config = dict(
    train_examples=97500,
    rotation_deg=5,
    encoder_norm_position='pre',
    encoder_mlp_ratio=2,
    encoder_parallel_block=False,
    decoder_width=128,
    beta1=0.9,
    eps=1e-10,
    batch_size=512,
)
Rows from block 5 of the encoder of a small masked image model, named by matrix and row number. Rows with one number belong to one neuron. Each number is 50 + 12 x the weight over its row's rms, rounded and kept within 0 to 99. All counts start at 0. After the name is the row's rms in percent of the matrix's.
After each neuron's rows are labels from the 100 images, of 14848, where the neuron reaches its highest value: "responds to" is what is common among them; "lies over" is the class under the peak. Only what is clearly more common there than usual is listed. The data: rosettes with rotational symmetry.
# fc1: MLP up (encoder.blocks.5.mlp.fc1.weight, 768x384), inputs 256-319
# fc2: MLP down (encoder.blocks.5.mlp.fc2.weight, 384x768, transposed), outputs 256-319

fc1.227 110:32 62 39 53 38 88 50 50 70 45 62 42 37 49 22 64 38 47 56 63 37 52 68 61 40 36 49 35 45 48 43 44 43 53 54 50 57 32 50 45 42 38 55 46 74 37 77 35 60 73 40 41 63 74 55 33 58 22 25 47 41 50 43 61
fc2.227 098:37 43 29 54 57 46 63 36 60 54 52 49 53 47 52 32 54 54 31 42 64 79 47 41 47 43 29 61 49 40 54 45 44 31 32 50 45 37 32 58 42 70 46 75 29 56 54 61 61 54 60 22 32 78 49 55 61 67 54 65 77 53 39 58
responds to: pinwheel; three-fold; four-fold
lies over: rosette

fc1.148 125:45 63 37 42 40 36 55 41 53 89 57 32 43 35 42 56 27 49 63 23 42 32 69 59 24 50 76 38 45 53 47 48 44 43 41 38 66 40 30 43 60 44 44 50 42 42 64 51 54 68 60 79 56 52 62 60 82 65 38 57 65 37 53 43
fc2.148 140:44 38 67 51 29 56 52 72 34 28 52 66 52 43 51 50 82 67 48 39 54 67 30 54 78 43 42 67 52 58 49 50 53 46 63 42 47 71 68 52 56 52 39 50 41 49 09 59 56 23 57 25 47 46 32 25 28 37 59 46 20 62 67 59
responds to: three-fold; pinwheel
lies over: backdrop

fc1.453 017:47 45 54 46 46 59 25 54 42 62 54 52 62 45 54 45 35 51 43 51 52 58 50 42 41 36 49 31 59 66 47 76 99 72 69 35 38 61 70 70 50 41 47 34 43 44 50 79 40 62 58 71 44 58 26 27 57 62 39 30 44 56 43 60
fc2.453 017:33 45 66 53 37 63 56 37 45 50 52 64 46 59 63 57 58 52 49 53 54 45 50 63 48 46 43 46 50 43 55 38 18 32 41 85 23 53 37 35 50 52 44 63 41 53 68 52 66 34 37 48 55 42 53 38 52 40 51 69 46 55 59 37
responds to: grey
lies over: rosette

fc1.699 101:50 34 49 43 54 56 66 27 51 37 58 59 58 45 63 43 61 66 53 51 44 42 56 42 45 62 71 42 81 41 57 35 32 66 49 37 33 54 51 31 64 49 34 58 41 29 49 44 57 62 51 59 47 64 59 64 57 46 62 38 58 53 50 37
fc2.699 077:53 45 47 62 61 47 49 50 24 67 45 36 52 54 29 59 49 40 46 52 48 60 55 50 43 46 65 42 37 44 54 46 52 41 44 41 60 63 47 54 52 77 66 44 42 48 25 51 52 52 44 46 45 38 37 32 58 41 50 48 51 52 42 32
responds to: grey
lies over: backdrop

fc1.308 111:67 53 36 53 30 35 31 38 58 49 38 58 50 67 41 63 55 71 54 46 46 69 49 56 52 29 56 55 60 52 37 46 46 57 46 54 48 70 72 41 63 58 50 52 42 33 44 52 55 71 50 66 41 55 44 50 46 49 46 38 70 52 70 62
fc2.308 100:50 43 57 56 54 48 54 41 46 45 36 48 45 39 60 43 57 46 48 34 43 54 48 46 38 52 43 47 45 54 53 54 44 66 60 33 61 77 63 48 64 41 34 61 41 55 56 51 13 50 47 56 52 28 47 45 72 26 70 40 65 29 51 52
responds to: dark
lies over: rosette

fc1.356 119:32 53 32 28 50 33 57 48 44 32 43 69 62 54 44 57 69 67 39 57 62 63 51 47 28 33 58 36 45 47 55 69 61 34 58 55 56 67 54 50 55 31 72 65 34 59 39 26 30 37 54 50 60 52 30 47 48 59 50 52 40 46 56 34
fc2.356 122:51 50 57 66 59 44 48 67 51 62 51 47 24 92 40 19 39 64 60 56 52 28 48 45 59 74 51 64 63 57 50 63 48 49 55 71 65 27 54 59 43 38 58 58 55 57 72 62 69 73 42 52 53 57 69 39 36 44 41 56 59 57 45 49
responds to: ten-fold; nine-fold
lies over: rosette

fc1.649 104:52 45 52 53 59 39 37 46 52 52 32 49 58 47 67 34 57 66 43 39 55 51 57 42 34 63 35 51 65 48 54 66 48 39 50 56 83 48 63 66 55 31 27 73 57 60 38 67 54 62 67 38 42 42 65 45 76 28 44 40 44 64 36 65
fc2.649 073:39 50 57 55 66 58 36 72 55 44 36 25 49 44 48 35 48 53 76 44 87 57 22 47 52 45 44 50 50 50 67 45 54 56 55 51 49 53 47 52 53 35 49 68 62 66 22 52 61 56 56 50 65 38 56 51 32 39 63 49 51 51 47 65
responds to: pastel; ten-fold
lies over: rosette

fc1.663 128:56 50 34 48 32 75 46 38 46 60 51 43 67 56 71 47 43 58 91 29 46 59 72 40 63 56 46 50 50 44 49 54 51 44 49 74 67 30 57 43 49 62 58 60 37 36 85 47 55 57 51 66 63 23 55 52 44 35 45 47 50 69 34 60
fc2.663 161:56 37 86 46 38 37 52 80 55 47 53 58 50 38 54 49 50 58 23 44 56 44 29 39 52 43 53 53 49 60 43 46 49 41 53 35 39 63 72 53 55 24 47 62 59 39 11 55 58 49 67 39 45 77 34 33 54 52 60 48 44 27 78 43
responds to: three-fold
lies over: backdrop

fc1.646 018:38 50 68 60 49 47 63 51 28 43 56 43 48 35 63 65 40 56 43 38 51 41 48 57 35 55 06 49 74 56 50 53 49 29 25 54 37 49 39 51 58 55 46 83 58 58 57 46 44 49 27 57 48 61 39 62 37 55 49 54 29 51 69 54
fc2.646 017:60 54 13 52 76 34 60 49 74 56 42 45 57 44 58 47 58 47 52 50 53 25 45 58 54 62 59 58 48 39 53 63 47 49 66 40 62 51 62 68 52 40 53 48 63 58 35 50 52 60 52 47 57 65 32 62 58 33 48 33 48 48 55 60
responds to: vivid; off centre
lies over: rosette

fc1.562 086:50 31 42 76 39 43 53 39 47 49 20 63 24 50 73 64 57 48 60 53 48 52 50 83 39 53 46 45 58 30 41 41 37 46 37 43 45 47 34 50 67 48 41 26 42 42 46 64 38 49 58 39 54 58 73 61 44 49 69 48 53 62 60 54
fc2.562 093:50 46 52 53 66 64 43 31 49 37 50 60 54 36 50 35 55 45 51 62 55 66 50 50 43 52 50 52 53 49 38 28 55 33 49 50 54 42 43 49 54 53 51 40 36 62 37 66 50 58 54 55 44 44 67 63 44 47 41 27 57 64 50 74
responds to: dark
lies over: backdrop

fc1.14 123:49 42 54 57 56 68 45 58 46 37 48 67 43 61 65 51 94 53 61 55 64 35 41 39 66 35 49 67 42 43 43 66 49 37 64 60 64 52 49 32 56 51 66 57 55 62 42 83 60 50 52 50 57 34 29 43 46 50 61 46 44 49 37 23
fc2.14 132:60 57 50 65 53 46 61 57 43 42 62 21 54 35 50 52 29 53 30 43 51 50 52 39 37 31 43 60 68 50 51 40 50 44 36 35 35 42 64 47 56 46 31 63 36 49 55 55 62 45 59 61 62 65 52 45 48 83 45 66 82 49 54 29
responds to: ten-fold; nine-fold; grey
lies over: rosette

fc1.565 122:65 42 55 49 56 42 49 47 48 56 35 55 39 42 55 53 82 52 49 44 58 50 43 67 45 44 56 43 44 47 46 58 68 47 62 26 55 45 62 27 51 50 67 55 60 41 51 77 40 44 57 49 47 46 22 53 55 58 58 54 36 32 37 19
fc2.565 117:51 59 44 56 49 54 60 52 52 45 64 29 54 59 60 48 29 58 47 49 50 51 53 16 43 43 36 71 61 57 57 33 47 46 41 51 37 61 54 52 54 46 35 59 25 47 89 61 62 53 61 50 61 44 45 46 45 56 48 61 72 54 56 40
responds to: ten-fold; nine-fold; grey
lies over: rosette

fc1.287 117:31 54 43 41 60 61 33 69 75 57 44 60 54 58 45 31 55 51 48 64 52 67 47 62 49 27 36 52 38 63 49 45 26 57 38 55 27 64 73 39 47 64 36 61 69 42 56 44 64 39 49 31 44 57 56 39 77 33 48 52 45 69 39 51
fc2.287 102:69 37 77 35 74 56 42 68 50 61 52 34 60 54 56 46 48 44 22 36 57 52 39 47 39 41 38 47 74 53 68 54 50 32 37 62 56 57 46 51 32 51 49 43 60 43 43 53 54 57 50 62 41 56 52 46 41 58 38 54 26 59 44 70
responds to: off centre
lies over: rosette

fc1.587 101:44 42 32 52 62 50 54 48 37 65 46 64 42 41 70 42 46 64 61 48 53 52 55 46 57 70 55 60 29 47 58 71 31 45 39 53 48 46 46 37 47 55 39 37 73 32 40 83 35 37 56 23 35 40 63 49 42 40 61 64 49 49 48 61
fc2.587 074:48 51 52 59 67 45 37 53 53 51 54 39 58 37 37 43 67 36 62 43 56 73 59 35 49 55 42 48 61 56 65 45 56 54 53 46 62 57 40 54 47 49 60 48 44 60 52 48 43 47 71 66 48 23 57 38 36 44 54 48 35 55 38 69
responds to: mirrored; cool
lies over: rosette

fc1.261 100:62 62 36 62 30 52 60 37 53 48 41 57 48 48 34 37 64 44 63 46 55 71 71 37 42 56 63 62 47 56 31 64 47 31 55 37 65 53 49 51 61 46 48 36 52 61 42 78 63 63 39 56 59 66 50 73 33 73 35 27 81 54 44 42
fc2.261 097:46 51 39 43 60 40 40 31 54 48 40 52 51 46 36 50 48 37 43 60 56 82 68 59 43 43 56 39 62 57 49 55 50 50 48 55 59 55 32 54 43 63 39 61 48 56 72 32 45 60 47 36 56 32 61 47 36 43 36 47 49 60 41 57
responds to: off centre; pinwheel; three-fold
lies over: backdrop

fc1.109 128:55 45 51 75 63 56 53 46 54 64 47 60 37 52 54 45 45 33 55 33 57 58 49 43 31 56 43 67 67 37 45 36 57 50 75 29 59 55 38 44 51 48 43 42 61 52 53 64 25 56 21 86 54 49 38 78 56 50 55 40 58 38 45 41
fc2.109 127:62 48 76 55 68 61 36 33 59 49 37 66 53 68 50 43 47 49 43 40 58 41 66 61 54 66 45 64 37 52 43 51 64 64 40 55 59 68 78 65 52 34 38 46 66 55 40 60 29 58 48 49 49 48 51 77 57 45 51 38 53 24 38 53
responds to: three-fold; four-fold
lies over: backdrop

fc1.26 101:53 58 45 57 31 71 49 43 52 71 40 36 67 46 63 36 34 58 48 24 55 49 79 44 37 37 59 48 53 20 31 46 36 43 59 60 52 37 41 50 54 57 32 44 62 60 31 43 51 81 57 68 66 52 60 50 54 33 27 37 51 49 64 45
fc2.26 097:52 55 43 40 51 58 56 27 48 52 34 60 41 21 51 44 38 46 57 47 46 81 73 57 52 48 55 45 65 30 47 47 52 77 34 54 48 54 37 36 45 37 59 62 42 86 62 47 48 63 32 34 45 41 55 59 21 59 38 49 59 55 43 57
responds to: off centre; three-fold; dark
lies over: backdrop

fc1.316 090:29 38 45 46 45 49 38 44 51 56 38 58 60 44 67 51 27 61 45 52 58 66 55 50 52 31 63 41 73 46 51 44 36 66 53 54 48 46 74 53 46 49 53 34 59 41 64 35 56 52 43 61 51 52 56 42 70 55 50 48 34 42 32 60
fc2.316 096:55 57 56 41 51 60 50 64 48 15 81 41 26 73 40 74 54 39 48 56 39 59 60 44 59 45 42 50 39 64 63 63 60 47 42 54 57 50 49 54 56 55 66 71 69 39 54 44 61 62 62 38 54 45 33 56 05 31 52 50 57 47 56 59
responds to: off centre
lies over: rosette

fc1.612 103:57 52 54 45 50 69 51 38 61 39 62 71 37 41 45 67 63 43 49 56 41 57 62 47 60 45 36 51 55 67 54 45 45 50 64 68 49 59 56 36 50 29 53 57 68 41 46 25 72 48 68 43 48 61 42 45 40 55 52 47 53 53 31 63
fc2.612 100:36 51 44 44 50 42 43 79 48 61 62 54 45 64 45 50 41 47 57 48 63 73 57 53 62 45 53 62 59 57 51 59 58 51 52 50 32 52 71 57 52 66 60 39 38 45 57 29 56 61 77 27 45 49 52 44 03 46 51 74 32 51 47 60
responds to: grey; ten-fold
lies over: backdrop

fc1.202 125:64 40 63 56 44 66 60 43 42 60 63 54 30 48 52 40 69 35 87 35 59 51 57 47 42 82 44 66 54 43 45 44 52 40 38 46 56 45 56 32 52 44 65 36 65 36 85 61 59 24 44 56 68 41 32 56 44 44 49 55 68 51 36 58
fc2.202 137:46 52 47 66 53 32 45 45 60 81 41 44 57 57 41 51 36 33 38 43 48 48 61 49 43 43 62 54 28 64 42 61 53 36 39 31 73 32 54 43 48 45 44 47 62 57 48 70 49 62 74 71 24 44 50 59 69 94 47 44 59 25 40 38
responds to: three-fold
lies over: backdrop

fc1.700 018:46 55 43 33 53 29 52 49 62 45 56 60 35 69 26 42 40 37 50 47 49 31 52 36 49 49 54 64 62 74 46 29 62 43 20 44 46 47 52 49 55 47 44 55 47 53 40 43 49 42 31 44 33 46 51 46 67 58 45 49 41 49 69 24
fc2.700 019:45 47 46 59 40 57 59 34 39 55 51 63 47 52 66 50 53 49 58 44 47 52 46 37 46 50 47 60 41 33 63 75 26 58 48 34 62 58 43 40 49 42 54 47 48 54 54 41 40 74 51 44 80 40 45 50 44 35 54 48 48 57 56 47
responds to: vivid
lies over: rosette

fc1.50 112:38 56 41 44 44 77 48 48 32 73 61 41 45 42 51 47 45 66 54 58 47 45 61 63 55 64 43 38 51 50 53 62 48 51 35 54 47 69 22 73 45 69 32 78 48 41 44 46 76 64 62 40 45 46 37 48 50 53 43 39 54 45 55 36
fc2.50 092:46 48 44 36 59 45 56 28 45 63 54 40 58 60 53 39 47 64 49 46 51 52 56 45 63 67 61 40 33 46 48 48 43 34 65 42 40 45 38 75 55 68 61 40 31 46 06 47 54 49 32 47 70 56 56 32 44 52 41 40 73 33 49 30
responds to: grey
lies over: backdrop

fc1.416 115:35 47 44 45 60 51 55 44 50 46 63 43 44 36 21 55 52 57 65 47 40 54 66 48 60 60 28 45 33 36 50 38 43 78 48 69 47 39 64 48 48 58 52 66 44 49 50 49 77 56 58 42 66 54 49 52 26 33 33 39 34 56 56 43
fc2.416 110:46 49 65 21 37 79 53 53 35 35 53 66 46 61 57 69 63 64 59 64 39 44 48 63 63 50 52 38 54 41 58 41 56 55 71 68 42 48 46 42 51 54 61 44 53 48 70 52 52 69 33 53 62 41 60 43 43 29 51 46 49 57 27 75
responds to: five-fold; six-fold
lies over: backdrop

fc1.428 118:53 41 57 53 38 38 66 34 34 62 57 49 55 56 16 40 46 34 84 47 52 73 49 51 73 66 42 74 34 53 41 52 56 34 29 36 66 50 55 47 68 67 46 23 49 50 61 42 54 33 45 41 59 39 49 93 54 65 47 74 81 53 43 53
fc2.428 124:59 56 19 57 65 43 37 36 62 48 44 38 46 52 34 51 26 42 49 48 53 43 66 49 42 55 75 44 53 50 60 67 42 56 53 57 30 41 28 68 41 43 27 77 57 42 79 49 38 59 45 59 54 52 56 41 58 37 39 57 50 65 30 35
responds to: three-fold; dark
lies over: backdrop

fc1.246 112:52 61 45 49 35 55 46 63 44 57 49 38 63 36 52 43 40 50 64 52 46 41 55 63 50 39 48 52 43 50 44 46 63 45 45 56 72 22 47 57 61 45 63 44 44 31 75 63 67 50 31 71 68 30 70 47 36 58 43 36 56 60 41 51
fc2.246 120:45 29 58 40 48 38 43 65 44 46 57 74 50 50 66 40 71 69 61 49 52 80 41 43 55 44 53 61 51 46 58 34 54 68 52 72 56 51 42 52 42 38 71 54 74 50 39 50 63 54 54 20 24 48 39 58 37 33 49 37 40 56 36 70
responds to: pinwheel; seven-fold
lies over: backdrop

fc1.385 117:57 58 53 47 42 64 58 69 53 39 50 31 58 43 77 58 67 41 41 47 48 35 57 63 51 61 48 47 53 28 38 72 29 48 59 43 49 57 56 54 57 41 44 64 46 49 38 66 63 59 51 76 48 41 53 39 50 62 39 74 53 51 50 38
fc2.385 114:52 44 31 53 54 44 48 21 53 40 39 36 59 41 58 43 50 36 57 46 54 29 41 51 43 62 45 47 68 51 53 56 48 36 43 36 25 48 35 73 59 53 44 51 26 32 54 47 26 26 62 29 58 39 43 42 64 39 60 70 61 48 48 51
responds to: pinwheel
lies over: backdrop

fc1.275 117:51 50 53 46 42 49 42 61 30 74 58 44 51 59 46 59 33 82 53 59 55 45 48 57 66 62 69 38 52 38 30 72 53 32 66 43 55 62 46 97 67 64 43 69 43 50 37 41 66 57 36 50 62 64 44 61 64 36 46 59 58 30 53 10
fc2.275 095:42 47 37 59 51 71 50 49 68 31 45 51 49 40 72 38 59 44 54 40 51 49 48 42 42 34 41 49 49 54 50 28 48 46 30 64 59 39 38 37 38 42 35 29 61 51 57 61 32 45 48 46 46 34 67 55 37 52 38 32 50 68 49 97
responds to: dark
lies over: rosette

fc1.56 093:43 44 44 38 25 42 70 64 44 53 40 48 48 71 67 33 44 37 76 37 45 51 40 51 37 44 47 46 34 42 41 57 45 42 46 63 56 28 43 54 58 55 52 41 44 48 73 54 45 64 20 44 43 45 61 57 70 59 56 65 64 54 54 41
fc2.56 085:45 49 27 54 59 46 36 71 48 40 56 52 58 55 42 48 50 42 49 27 49 36 69 30 58 48 58 47 52 62 57 65 55 58 74 28 68 41 37 56 37 50 62 61 35 45 38 73 46 68 61 51 50 37 52 35 19 42 47 56 43 54 25 55
responds to: three-fold
lies over: backdrop

fc1.527 120:65 46 25 62 56 59 56 26 55 40 42 42 69 51 36 47 48 21 52 59 46 33 55 55 44 68 52 63 30 53 61 56 63 42 50 54 44 53 61 54 37 53 49 55 63 27 31 72 35 49 52 50 26 44 37 50 49 74 41 58 58 70 45 73
fc2.527 082:41 51 40 34 49 52 46 52 76 40 70 44 50 48 41 55 45 29 51 43 54 56 54 34 63 50 41 52 60 71 60 47 52 47 46 65 58 43 21 66 42 48 46 36 57 52 68 54 37 47 67 34 63 45 53 41 20 46 43 58 40 60 41 70
responds to: mirrored; dark
lies over: rosette

fc1.676 119:66 44 42 50 43 60 43 53 64 46 67 45 52 65 29 68 72 68 78 39 42 65 55 74 48 69 41 60 28 69 39 67 52 61 54 48 37 66 79 66 51 53 66 41 45 51 67 62 69 63 52 51 47 66 55 68 41 41 47 42 46 73 30 48
fc2.676 144:37 45 49 52 37 30 52 66 41 58 49 56 41 76 70 46 61 57 44 63 53 50 46 48 68 62 40 54 62 56 50 61 55 44 63 53 62 62 57 40 56 28 26 43 34 45 26 53 21 34 48 45 36 48 34 40 43 52 55 50 41 54 64 34
responds to: five-fold
lies over: backdrop

fc1.641 117:39 45 48 47 57 47 39 52 58 39 62 53 63 50 48 57 49 63 52 33 62 42 43 60 50 47 48 67 64 58 45 63 42 40 41 46 42 66 62 63 52 62 39 41 42 53 59 63 35 38 38 49 32 33 55 66 55 50 43 42 39 60 52 60
fc2.641 097:43 44 47 28 56 62 41 42 69 37 70 57 61 42 55 52 26 52 59 35 49 63 50 37 57 53 37 51 70 57 47 38 50 48 48 51 39 47 55 49 48 35 34 52 37 50 51 48 50 59 51 52 61 56 59 52 22 31 50 44 60 42 45 62
responds to: pastel
lies over: rosette

fc1.264 092:42 39 54 62 55 32 41 56 34 49 55 60 43 41 72 55 61 76 49 47 52 44 45 62 58 66 57 76 64 37 52 64 37 16 59 40 30 52 63 51 43 53 33 45 59 54 41 85 40 45 55 55 50 64 70 46 67 30 61 48 60 41 42 47
fc2.264 080:51 48 43 48 63 47 35 38 42 61 58 53 61 37 54 51 34 44 59 49 53 75 57 30 52 62 58 46 59 49 54 47 54 55 51 40 51 57 45 54 50 58 70 60 15 47 38 41 61 71 52 46 51 55 51 54 34 40 52 55 57 46 30 47
responds to: mirrored; pastel
lies over: rosette

fc1.124 107:54 56 43 47 46 54 67 45 47 55 40 60 49 37 60 40 62 59 50 50 54 44 52 78 52 68 58 35 47 61 51 77 39 35 30 60 68 48 38 64 63 61 68 39 56 55 63 45 43 52 54 37 51 52 65 47 63 46 51 39 41 64 58 28
fc2.124 079:61 46 43 66 60 46 48 33 48 48 40 74 32 39 46 53 63 54 62 64 47 70 56 55 44 64 58 47 71 36 42 39 41 44 51 41 42 52 43 46 66 64 46 53 38 41 44 49 54 38 58 52 47 50 76 70 42 42 59 28 54 47 51 58
responds to: grey; three-fold
lies over: backdrop

fc1.332 119:53 56 51 78 36 62 52 63 41 51 57 47 54 60 69 39 56 71 46 49 40 56 70 49 31 42 46 51 52 59 54 82 11 43 58 43 36 43 53 55 33 54 38 52 53 31 44 60 49 45 54 43 42 46 73 54 42 45 42 54 53 87 50 47
fc2.332 101:44 50 40 47 53 40 59 33 66 74 46 70 66 58 44 49 54 34 31 51 31 53 62 61 52 47 52 54 35 63 68 52 54 37 40 45 93 28 38 51 46 62 28 41 40 56 70 65 41 49 49 58 28 34 35 49 66 74 44 59 44 51 41 41
responds to: three-fold; dark
lies over: backdrop

fc1.577 099:56 49 49 64 56 22 48 40 37 78 33 57 44 36 34 41 67 40 52 49 53 63 49 39 49 74 59 50 27 65 51 63 55 75 39 69 24 85 55 63 53 34 56 46 47 41 48 51 57 30 60 43 43 43 49 41 51 55 53 67 52 80 26 32
fc2.577 082:37 63 49 39 57 62 43 48 57 40 61 27 44 42 47 64 57 56 71 41 45 40 65 34 82 59 58 50 46 51 54 60 58 53 51 56 59 40 40 64 52 34 54 58 61 53 55 52 42 43 54 47 66 23 59 59 15 47 38 50 42 46 41 63
responds to: mirrored
lies over: rosette

fc1.470 103:72 48 43 37 56 63 51 57 85 66 53 63 32 33 57 56 48 44 56 38 31 50 66 68 42 49 63 48 61 34 42 59 71 47 57 47 46 42 46 57 53 46 33 71 48 52 63 56 47 57 23 74 48 54 60 60 65 86 33 60 58 45 50 45
fc2.470 101:47 40 54 78 59 60 42 59 37 70 40 21 61 41 68 45 39 46 24 35 74 62 35 43 47 35 58 87 49 53 31 41 41 28 49 35 66 56 56 55 44 44 58 40 67 65 31 65 49 44 53 60 46 40 40 50 48 88 58 18 44 43 57 61
responds to: five-fold
lies over: backdrop

fc1.76 107:55 28 53 55 52 49 58 54 51 57 37 29 66 38 40 39 49 58 52 48 44 39 71 52 40 77 44 65 40 57 52 56 55 43 62 23 66 50 54 67 47 48 71 78 57 43 61 58 55 49 41 47 61 38 53 62 83 29 42 43 46 65 50 44
fc2.76 124:47 50 58 48 52 40 44 82 45 57 43 59 61 46 52 56 61 52 22 55 62 39 27 58 45 40 53 41 71 69 51 64 57 45 60 51 60 62 39 44 50 48 40 67 46 19 45 48 42 35 52 31 53 39 44 43 55 55 52 57 21 47 59 60
responds to: off centre
lies over: rosette

fc1.463 105:35 45 57 44 22 45 50 66 82 58 58 40 50 35 60 51 61 75 62 65 54 66 57 51 32 42 46 58 43 56 44 45 61 53 64 51 46 63 44 79 38 69 69 38 51 51 64 34 63 64 57 61 55 57 48 52 84 50 49 32 50 36 53 37
fc2.463 096:60 56 41 52 68 39 53 40 36 51 51 51 40 65 49 45 55 46 42 79 45 36 59 41 31 54 57 46 48 52 53 36 60 61 47 51 50 52 40 41 46 47 56 49 34 50 56 51 44 54 59 48 51 44 46 62 70 55 46 37 71 27 46 53
responds to: pinwheel
lies over: rosette

fc1.112 121:48 58 53 59 31 58 35 84 45 36 59 48 59 50 59 33 75 52 58 49 52 51 59 64 52 44 40 45 51 41 54 69 45 38 61 75 59 66 40 30 49 54 37 71 60 30 46 43 50 57 45 51 39 48 60 48 35 47 50 48 46 47 49 47
fc2.112 117:23 47 39 52 37 56 47 77 50 52 72 75 60 41 26 38 40 58 59 52 57 75 52 39 45 42 46 45 28 69 55 44 47 41 44 63 58 52 33 38 49 55 53 59 45 50 41 43 66 29 69 51 42 74 57 56 38 48 46 70 49 61 58 58
responds to: pinwheel; grey; nine-fold
lies over: rosette

fc1.374 100:45 35 51 57 51 41 29 50 34 45 56 40 49 41 41 50 33 55 62 49 58 37 47 52 67 59 39 53 32 57 42 58 60 51 65 49 36 60 66 64 40 49 45 60 47 69 52 53 45 48 29 39 59 38 41 26 56 20 41 73 55 47 41 45
fc2.374 101:34 33 52 47 61 57 39 53 61 47 69 53 69 43 51 42 27 40 51 34 49 55 54 39 47 63 44 63 55 62 54 38 56 45 61 43 57 40 61 57 44 37 49 55 45 45 31 51 45 74 55 52 53 49 59 51 27 23 57 47 60 47 33 57
responds to: mirrored; dark
lies over: rosette